A small image inpainting model, trained from scratch: 3.8M parameters, trained on drawn small creatures on textured ground.
Rows from block 3 of a small image inpainting model, named by matrix and row number. Rows with one number belong to one neuron. Each number is 200 + 30 x the weight over its row's rms, rounded and kept within 0 to 999. All counts start at 0. After the name is the row's rms in percent of the matrix's.
Before each neuron's rows are labels from the 100 images, of 14976, where the neuron reaches its highest value: "responds to" is what is common among them; "peak on" is the class under the peak. Only what is clearly more common there than usual is listed. The data: drawn small creatures on textured ground.
# fc1: MLP up (model.blocks.3.mlp.fc1.weight, 960x320), inputs 120-149
# fc2: MLP down (model.blocks.3.mlp.fc2.weight, 320x960, transposed), outputs 120-149

responds to: jellyfish
peak on: ground
fc1.178,137,177,160,178,194,204,193,174,187,203,201,138,150,196,221,226,293,189,163,212,211,225,174,182,130,200,215,213,190,210,176
fc2.178,168,158,214,222,192,172,173,176,275,196,215,225,194,149,126,210,171,273,206,120,200,193,229,164,280,187,230,209,215,171,175

responds to: white; dotted; spotted
peak on: body
fc1.94,098,218,181,232,198,165,179,213,139,204,236,194,255,212,223,208,159,217,225,239,209,236,193,191,218,209,182,148,207,187,217
fc2.94,111,194,117,221,194,234,184,196,237,222,192,156,214,243,159,154,169,153,254,189,179,224,170,250,221,235,192,146,198,295,219

responds to: striped
peak on: body
fc1.585,104,206,212,187,185,144,175,204,187,192,223,185,207,219,246,243,195,176,200,188,244,196,203,206,177,215,207,232,143,174,201
fc2.585,120,207,187,155,210,242,187,260,207,175,222,203,174,145,176,175,203,198,243,184,192,181,225,180,158,258,182,211,232,180,170

responds to: spider; dragonfly
peak on: limb or head
fc1.433,103,226,205,191,143,164,178,204,204,186,174,175,178,220,243,234,159,167,218,164,276,190,181,192,177,256,209,159,253,230,209
fc2.433,118,214,185,162,176,190,178,195,199,191,207,126,194,220,225,170,245,196,214,163,185,210,113,202,114,179,248,182,187,200,183

responds to: teal; plain
peak on: body
fc1.45,097,192,207,170,200,220,188,231,186,241,238,187,185,264,211,208,205,174,174,160,195,133,158,221,203,181,188,194,205,179,166
fc2.45,090,210,217,204,220,177,194,212,235,219,211,171,224,166,213,175,183,224,212,162,153,284,211,205,227,184,220,228,221,224,191

responds to: striped
peak on: body
fc1.521,100,161,204,200,135,180,211,210,181,226,227,185,241,198,276,179,241,225,182,187,212,184,196,232,177,260,179,153,173,181,240
fc2.521,101,207,200,169,201,229,212,243,201,189,217,238,199,238,182,194,205,213,237,182,190,216,249,232,194,183,210,217,176,220,145

responds to: jellyfish
peak on: ground
fc1.670,109,243,116,206,207,151,217,178,254,221,169,202,185,211,203,223,230,224,215,221,228,175,204,155,212,190,229,204,240,150,194
fc2.670,120,183,141,172,209,182,209,208,239,192,178,175,221,217,229,229,144,165,178,181,237,232,205,235,179,194,166,162,252,168,192

responds to: striped; green
peak on: body
fc1.612,094,201,236,194,187,193,209,194,237,199,188,232,227,195,209,176,246,238,219,168,156,173,202,214,196,240,189,155,211,238,224
fc2.612,100,209,171,172,209,206,215,195,187,192,193,131,207,269,233,235,174,152,218,220,153,220,211,140,218,209,176,261,221,190,195

responds to: dotted
peak on: body
fc1.734,105,216,224,174,197,213,126,214,202,266,181,199,181,235,195,197,218,195,222,206,171,203,156,217,177,194,210,177,188,239,249
fc2.734,104,214,215,211,318,176,175,227,230,193,190,180,232,227,191,158,160,179,231,241,191,198,229,174,142,225,250,165,244,184,184

responds to: spider
peak on: limb or head
fc1.76,103,221,203,230,221,197,226,159,167,253,191,196,186,198,239,205,222,204,226,182,215,208,187,232,224,177,265,135,213,180,181
fc2.76,101,185,205,166,221,209,177,207,214,229,206,203,221,177,142,160,168,161,241,135,223,193,208,219,155,205,222,200,136,180,238

responds to: black
peak on: body
fc1.617,076,161,193,167,245,207,195,281,204,218,195,186,219,166,189,238,241,240,203,219,181,175,160,190,208,191,163,165,237,175,188
fc2.617,079,231,196,198,167,223,155,146,205,185,211,240,226,212,214,153,206,204,226,213,205,214,193,149,215,248,156,204,217,147,194

responds to: snake; dragonfly
peak on: ground
fc1.247,090,199,210,194,239,226,186,204,225,211,161,178,227,259,209,204,254,192,186,179,215,168,216,219,209,169,208,209,154,243,206
fc2.247,084,158,198,212,238,155,235,204,179,207,199,193,207,191,213,220,181,177,146,188,258,226,253,183,145,146,214,206,196,261,204

responds to: blue
peak on: body
fc1.181,096,210,228,219,114,225,198,194,210,160,214,160,163,219,194,159,169,208,168,181,188,154,169,191,191,168,220,236,218,225,224
fc2.181,098,206,207,251,259,199,192,197,199,196,256,195,193,194,151,249,166,218,194,194,212,212,220,205,190,202,217,159,200,242,188

responds to: blue; plain; purple
peak on: body
fc1.276,080,198,188,196,175,204,204,191,214,207,176,179,200,214,180,142,234,160,199,247,240,158,206,250,159,236,213,191,212,171,190
fc2.276,081,169,168,172,211,172,216,215,201,110,157,170,161,185,163,218,203,210,218,189,206,208,182,190,244,193,181,209,206,203,241

responds to: jellyfish
peak on: ground
fc1.566,107,227,221,188,188,170,239,215,185,246,252,189,198,211,257,191,245,226,209,187,214,215,242,173,193,178,247,230,170,161,185
fc2.566,115,216,201,223,226,212,254,233,194,193,206,174,221,200,232,230,135,193,202,241,176,194,227,210,251,134,177,180,247,183,205

responds to: blue
peak on: body
fc1.170,089,157,173,195,148,211,216,188,224,193,173,222,223,213,161,152,144,249,234,223,219,204,197,195,227,148,189,200,205,234,198
fc2.170,088,191,225,215,201,187,194,209,213,165,199,166,165,164,150,197,259,172,221,167,118,179,213,159,202,183,266,206,189,198,222

responds to: dotted; small
peak on: body
fc1.129,129,216,176,233,217,224,180,252,205,222,174,194,198,201,194,222,272,213,210,247,205,217,244,228,131,199,269,175,229,163,159
fc2.129,136,195,149,197,192,239,182,259,171,193,221,182,250,215,178,210,157,242,160,179,201,175,289,219,120,135,147,177,191,199,212

responds to: black
peak on: body
fc1.246,101,212,212,193,202,268,182,197,236,210,164,238,157,189,173,242,201,195,203,215,182,158,174,154,235,134,241,231,237,167,179
fc2.246,093,177,247,162,145,189,182,207,148,160,163,181,142,170,207,200,212,258,205,239,214,216,135,244,216,167,214,223,148,154,183

responds to: white; dotted; spotted
peak on: body
fc1.47,106,187,199,201,181,220,225,209,177,213,163,269,264,199,243,199,225,286,217,209,228,116,204,188,156,185,221,231,238,178,219
fc2.47,105,181,129,231,225,214,212,175,183,192,172,206,196,243,184,214,147,188,175,198,205,199,147,241,221,168,207,144,243,204,172

responds to: blue; caterpillar
peak on: ground
fc1.421,104,179,157,208,235,196,172,243,245,260,164,195,211,217,234,177,214,209,207,165,244,191,209,159,205,181,238,211,210,189,186
fc2.421,094,223,205,217,130,177,186,177,253,205,182,225,229,180,226,170,266,188,161,155,189,167,121,177,210,220,243,168,216,208,256

responds to: yellow; plain
peak on: body
fc1.606,084,221,198,192,193,143,214,196,186,214,236,228,226,214,218,163,197,229,201,186,212,221,144,184,188,206,182,166,190,201,196
fc2.606,096,204,221,202,236,243,212,229,214,167,199,205,215,190,216,241,276,204,184,132,243,223,253,195,170,190,149,180,208,156,243

responds to: striped
peak on: body
fc1.117,110,194,206,172,244,181,158,223,219,223,191,214,229,228,208,172,219,189,233,181,191,179,186,179,260,173,199,187,247,144,199
fc2.117,115,142,198,243,217,215,152,170,167,176,200,228,218,188,146,184,221,230,112,172,183,225,199,149,241,172,235,164,154,182,152

responds to: scaly; purple
peak on: body
fc1.712,113,169,200,210,207,165,185,253,223,256,207,197,167,190,209,212,265,258,220,138,268,205,185,272,240,183,187,186,218,223,150
fc2.712,115,211,211,231,227,204,200,163,189,189,187,207,151,179,201,183,191,212,171,227,138,184,159,181,254,186,198,227,188,204,194

responds to: scaly; pink; white
peak on: body
fc1.525,111,200,221,155,193,186,197,140,143,187,206,242,196,179,198,185,218,241,202,192,234,216,184,229,217,184,166,231,241,224,136
fc2.525,104,207,211,184,210,182,186,162,193,146,190,177,162,194,190,235,244,210,207,175,174,196,194,174,265,193,235,202,207,201,187

responds to: black; spotted
peak on: limb or head
fc1.540,103,223,206,241,164,148,197,182,210,236,201,191,204,173,203,199,207,217,267,175,227,179,167,191,170,236,223,226,220,275,168
fc2.540,101,203,220,212,207,163,153,213,222,183,217,243,188,164,191,222,269,239,174,164,251,219,187,202,220,248,185,186,186,173,169

responds to: scaly; large
peak on: body
fc1.641,105,215,218,197,181,193,156,179,212,177,170,218,223,201,223,198,265,229,221,152,209,162,245,232,236,195,225,225,228,191,124
fc2.641,099,183,198,175,214,140,182,134,188,235,205,190,168,147,235,194,158,189,173,209,226,193,208,167,224,204,239,191,187,259,188

responds to: teal; plain
peak on: body
fc1.600,075,204,225,197,180,208,201,174,229,238,208,169,248,190,251,171,185,253,227,176,200,172,133,198,208,236,182,189,217,230,196
fc2.600,074,183,199,192,192,181,206,179,170,218,241,159,210,190,179,156,218,184,169,206,193,292,169,259,196,187,275,216,168,142,175

responds to: jellyfish
peak on: ground
fc1.169,106,198,232,222,197,211,222,190,143,221,247,213,212,219,215,170,211,169,189,186,200,186,183,180,205,143,256,242,184,191,188
fc2.169,093,146,217,235,173,206,209,200,174,230,240,241,215,206,268,168,194,205,165,218,210,203,148,182,201,166,216,193,240,174,169

responds to: scaly; black
peak on: body
fc1.471,091,216,165,227,179,170,204,248,191,198,229,214,139,224,214,222,196,230,176,182,266,206,234,238,180,199,219,215,254,228,147
fc2.471,083,185,176,189,190,263,204,174,229,197,237,212,268,184,171,185,221,200,128,174,168,231,169,230,177,220,228,197,182,238,201

responds to: white
peak on: body
fc1.207,094,246,226,221,200,146,208,205,237,197,232,220,166,220,190,180,191,261,274,129,177,161,144,207,220,171,158,171,161,181,242
fc2.207,085,191,134,266,216,221,193,185,182,251,230,211,218,148,218,196,206,234,179,230,194,196,206,213,165,130,239,205,137,251,196

responds to: blue
peak on: body
fc1.684,088,190,178,206,179,209,211,227,205,194,243,176,182,182,221,257,182,234,211,186,250,214,179,176,211,198,219,213,180,256,190
fc2.684,095,226,177,222,213,229,173,219,145,191,227,212,184,170,177,153,228,186,187,215,160,170,167,206,151,218,182,235,190,151,190

responds to: blue; purple
peak on: body
fc1.430,094,185,186,237,206,180,212,214,225,191,219,209,239,214,231,217,187,242,245,211,185,199,173,214,167,231,224,202,180,231,215
fc2.430,087,199,184,189,219,230,181,236,153,191,206,177,192,180,195,189,185,169,182,174,149,183,191,225,191,149,197,231,210,236,247

responds to: white; starfish; pink
peak on: body
fc1.250,102,199,209,191,195,225,214,172,220,215,196,237,230,170,292,203,134,174,206,156,192,128,240,182,201,188,159,208,223,186,179
fc2.250,090,199,171,197,215,276,192,87,204,197,223,189,179,201,205,197,162,151,225,161,142,283,127,236,174,194,198,243,209,247,186

responds to: white; spotted; yellow
peak on: body
fc1.20,102,257,212,195,235,173,147,129,238,226,219,228,195,142,254,226,222,189,206,178,195,125,181,142,221,201,230,175,183,163,170
fc2.20,087,185,208,205,178,163,210,178,178,233,196,153,237,222,193,214,214,161,173,222,173,184,96,190,152,206,185,201,197,213,232

responds to: snake
peak on: ground
fc1.234,094,207,272,221,206,172,218,198,141,201,160,210,150,233,242,192,218,212,218,108,227,165,164,205,177,203,222,193,154,233,237
fc2.234,077,198,203,179,217,216,238,202,177,140,216,197,207,153,202,227,222,196,127,204,215,182,219,174,187,193,231,155,181,214,187

responds to: blue; plain; teal
peak on: body
fc1.209,077,230,211,213,186,194,202,209,199,182,151,165,245,216,222,190,231,256,213,171,202,155,157,148,196,175,180,136,171,199,188
fc2.209,077,207,189,210,212,241,182,192,231,190,195,170,199,208,168,136,221,182,220,178,158,237,223,216,222,150,228,220,249,195,200

responds to: jellyfish
peak on: limb or head
fc1.144,127,204,204,163,162,220,200,187,218,298,186,228,180,236,216,176,179,190,211,202,214,201,208,222,192,248,156,176,189,256,207
fc2.144,139,188,237,217,248,217,173,240,214,279,218,193,245,206,190,175,212,209,197,195,207,198,205,189,189,196,234,193,225,229,223

responds to: black
peak on: body
fc1.139,082,158,218,249,160,214,235,239,225,187,199,221,219,214,210,196,187,230,205,191,241,199,228,266,191,190,216,151,255,245,193
fc2.139,085,178,191,206,142,222,195,181,204,225,218,190,185,183,148,214,257,256,161,181,163,235,115,204,199,249,214,186,232,211,225

responds to: scaly; yellow; orange
peak on: body
fc1.427,104,215,205,240,201,229,202,224,273,169,127,231,223,183,230,191,226,190,209,193,192,222,171,230,219,149,167,183,246,183,200
fc2.427,090,228,164,251,160,198,186,162,198,177,161,222,158,208,209,266,235,234,204,210,177,222,146,269,227,177,303,180,189,189,187

responds to: teal; green
peak on: body
fc1.315,087,234,192,208,246,179,195,196,183,222,212,184,165,190,240,185,233,209,267,178,252,178,214,151,189,190,164,206,254,205,218
fc2.315,087,218,168,235,186,246,218,179,178,208,184,250,262,223,178,220,274,227,209,180,204,218,195,190,178,197,212,197,207,194,213

responds to: dotted; pink
peak on: body
fc1.730,129,257,219,236,190,195,200,183,213,214,164,191,199,230,210,197,169,226,220,176,221,132,167,180,212,179,251,208,213,181,179
fc2.730,146,228,203,219,203,192,209,267,225,181,203,185,224,151,191,177,229,206,232,193,126,189,239,237,170,186,180,201,163,191,226

responds to: spider
peak on: limb or head
fc1.208,107,226,176,202,159,219,186,193,130,230,201,198,195,293,232,136,193,168,223,240,232,170,216,240,236,239,194,215,234,178,225
fc2.208,109,176,196,231,122,214,233,237,233,230,202,217,206,193,201,154,199,235,218,224,225,203,205,197,196,196,158,217,203,177,227

responds to: snake; dragonfly; blue
peak on: ground
fc1.273,101,182,200,224,264,196,170,186,268,232,209,198,237,217,197,202,257,206,178,213,202,200,179,205,239,175,209,207,158,234,136
fc2.273,084,190,192,221,221,164,216,216,180,200,214,206,209,184,209,213,193,172,148,177,227,237,275,188,106,147,206,223,219,218,193

responds to: yellow; snake; orange
peak on: limb or head
fc1.703,102,263,180,182,195,130,248,171,165,157,187,237,220,223,182,177,199,192,182,209,219,183,195,149,197,214,196,166,195,192,205
fc2.703,099,176,208,188,158,190,208,289,200,169,177,204,214,145,228,151,186,225,238,182,219,214,239,215,193,209,143,192,141,206,190

responds to: yellow; dragonfly
peak on: limb or head
fc1.189,094,171,223,180,192,168,161,248,219,209,207,212,228,214,226,199,182,209,166,148,208,182,136,236,146,191,207,222,198,151,193
fc2.189,125,182,239,227,189,214,216,178,173,202,183,168,222,234,209,264,121,183,167,185,193,175,170,221,185,189,187,220,227,171,163

responds to: green
peak on: body
fc1.581,103,267,202,192,169,192,207,151,237,175,176,210,224,213,207,254,190,236,184,228,189,156,198,213,192,164,205,198,229,232,154
fc2.581,097,198,185,275,208,211,240,191,151,185,209,187,206,149,250,200,162,134,132,193,225,218,168,222,161,251,186,259,223,231,167

responds to: yellow; grey
peak on: body
fc1.579,086,192,183,261,179,222,187,161,199,170,207,146,210,196,219,162,188,200,220,181,209,170,191,185,202,235,213,216,210,213,184
fc2.579,088,176,170,210,165,158,210,174,228,230,200,246,200,209,181,184,217,204,226,207,188,193,249,221,182,192,192,207,187,169,217

responds to: snake
peak on: ground
fc1.314,108,228,135,203,194,173,138,215,198,183,208,221,252,211,220,215,220,186,202,207,196,166,200,154,212,170,254,188,192,185,192
fc2.314,109,180,189,130,180,178,238,177,163,111,188,170,195,221,211,226,181,139,186,158,203,227,251,209,142,157,172,214,195,186,191

responds to: green; teal
peak on: body
fc1.328,093,191,182,184,201,204,203,157,256,209,188,187,172,220,227,192,201,169,177,162,214,112,175,177,202,206,201,231,204,169,183
fc2.328,090,197,205,253,210,195,214,175,170,234,234,258,169,151,155,203,213,183,144,193,162,275,201,264,160,206,205,239,203,218,202

responds to: striped; turtle
peak on: body
fc1.645,114,222,153,222,217,180,218,124,237,195,224,208,181,241,219,212,195,225,201,235,232,236,199,177,172,186,170,90,181,186,188
fc2.645,105,206,212,240,217,175,166,189,212,207,170,191,211,186,215,211,232,178,164,185,215,169,211,155,263,249,238,257,200,230,180

responds to: dotted; brown
peak on: body
fc1.492,092,210,199,214,217,151,210,207,206,184,235,199,219,170,208,251,189,222,240,234,188,211,168,218,164,247,225,202,195,170,204
fc2.492,085,185,198,216,185,182,184,232,199,183,212,164,158,195,145,178,193,196,185,176,257,277,197,209,199,184,169,233,172,159,208

responds to: striped; white
peak on: limb or head
fc1.347,113,232,203,190,140,146,201,195,202,189,214,198,222,198,230,188,218,234,215,221,201,199,209,200,179,207,206,150,129,227,188
fc2.347,120,180,200,196,283,190,212,216,154,165,171,160,206,203,222,260,172,168,208,234,198,205,211,185,239,173,239,209,165,180,177

responds to: snake; brown
peak on: ground
fc1.589,118,147,230,229,172,246,241,229,158,216,213,222,180,191,199,141,188,218,179,205,207,189,216,186,224,196,190,226,170,215,155
fc2.589,125,209,209,244,173,256,208,163,215,191,200,277,174,199,277,180,224,177,156,198,206,222,233,216,172,168,230,215,181,181,207

responds to: white
peak on: body
fc1.8,099,188,171,187,206,199,191,207,174,172,232,145,206,201,253,176,208,184,207,193,226,177,200,202,215,194,233,246,204,166,179
fc2.8,094,172,233,189,177,148,204,166,152,189,159,215,216,185,219,245,220,189,154,196,233,167,176,230,238,211,196,184,227,205,253

responds to: green; teal
peak on: body
fc1.385,090,229,157,170,185,166,213,119,192,192,237,224,156,209,203,161,225,184,238,231,210,214,269,241,160,203,247,250,198,192,193
fc2.385,112,241,167,223,161,210,195,147,156,185,210,152,208,192,209,206,203,189,184,197,226,234,195,213,143,201,193,212,220,226,203

responds to: green; plain; butterfly
peak on: body
fc1.172,084,178,216,223,198,217,211,230,194,210,182,197,156,187,210,187,193,207,263,207,202,193,178,198,198,213,175,223,195,186,208
fc2.172,079,249,149,175,210,193,186,209,185,137,215,177,162,195,163,242,208,215,254,208,198,241,125,152,203,163,227,182,248,182,214

responds to: spider; jellyfish
peak on: limb or head
fc1.64,106,258,203,135,191,210,182,130,181,221,212,218,218,199,235,172,230,209,227,199,226,196,232,148,160,245,171,192,195,224,205
fc2.64,108,166,229,204,259,183,191,167,229,252,229,227,213,193,204,173,210,202,199,194,192,177,214,171,231,199,223,188,226,179,178

responds to: snail; pink
peak on: body
fc1.616,097,216,180,167,184,190,208,210,252,179,193,186,223,177,211,224,177,214,178,181,233,178,202,209,175,240,186,188,177,215,209
fc2.616,087,219,242,222,168,180,194,163,204,189,198,244,163,183,204,191,228,219,151,206,181,172,190,211,230,155,177,252,206,229,230

responds to: scaly; white; creature: jellyfish
peak on: body
fc1.197,103,174,239,206,179,246,231,153,264,238,196,167,192,173,207,202,242,213,194,198,195,197,198,220,124,156,193,199,229,214,173
fc2.197,098,171,141,226,215,219,217,207,155,217,215,213,247,187,192,205,158,208,171,204,190,180,155,162,205,247,163,206,214,203,190

responds to: black
peak on: body
fc1.729,089,196,183,213,158,195,198,232,213,189,195,170,187,158,191,135,251,242,237,198,185,172,229,230,193,220,256,207,171,184,172
fc2.729,097,260,245,192,214,188,167,187,234,192,312,179,164,200,206,217,232,189,242,201,162,172,215,204,172,177,181,250,222,149,206

responds to: snake; dragonfly
peak on: ground
fc1.624,084,191,172,224,217,221,198,186,218,186,174,237,227,225,196,199,194,204,199,190,206,172,197,212,182,238,215,195,191,259,222
fc2.624,078,177,198,240,220,164,239,178,168,157,226,216,231,157,222,219,224,134,168,197,219,231,224,201,167,136,251,221,180,295,240

responds to: black; large
peak on: body
fc1.219,112,160,149,215,204,247,180,176,174,167,194,131,180,206,210,206,180,159,230,202,216,166,215,167,157,252,190,191,218,193,226
fc2.219,087,189,258,185,207,182,232,141,162,216,138,239,212,201,194,207,221,168,197,191,206,213,209,257,224,198,195,245,172,206,202

responds to: white
peak on: body
fc1.39,102,199,146,190,225,161,212,112,143,163,199,155,206,215,218,219,223,222,225,165,193,227,235,205,164,273,267,158,211,194,176
fc2.39,092,185,183,304,249,223,181,228,191,223,202,227,148,182,190,235,214,257,165,211,186,193,169,203,230,220,200,159,163,185,174

responds to: black
peak on: limb or head
fc1.437,096,174,195,215,122,199,222,243,249,194,250,218,199,181,201,166,213,189,246,197,222,127,226,198,149,191,223,143,175,202,199
fc2.437,096,239,208,269,200,226,196,175,258,164,196,220,240,178,244,194,258,220,233,189,207,173,186,186,209,218,177,148,240,209,219

responds to: spider; white
peak on: limb or head
fc1.417,104,200,160,155,197,250,211,167,216,180,225,127,223,227,237,153,192,192,202,161,207,158,211,185,173,214,205,252,219,218,190
fc2.417,101,211,174,172,210,225,204,229,137,201,209,180,214,190,208,208,209,172,175,196,222,229,208,162,273,197,191,185,239,181,214

responds to: green; plain
peak on: body
fc1.135,079,220,227,223,221,211,165,150,207,192,180,186,192,215,180,184,182,229,180,149,247,215,142,251,177,201,184,221,161,203,163
fc2.135,083,202,182,192,195,224,213,167,204,185,212,164,158,241,209,191,238,202,215,202,163,240,266,252,151,186,176,221,231,186,191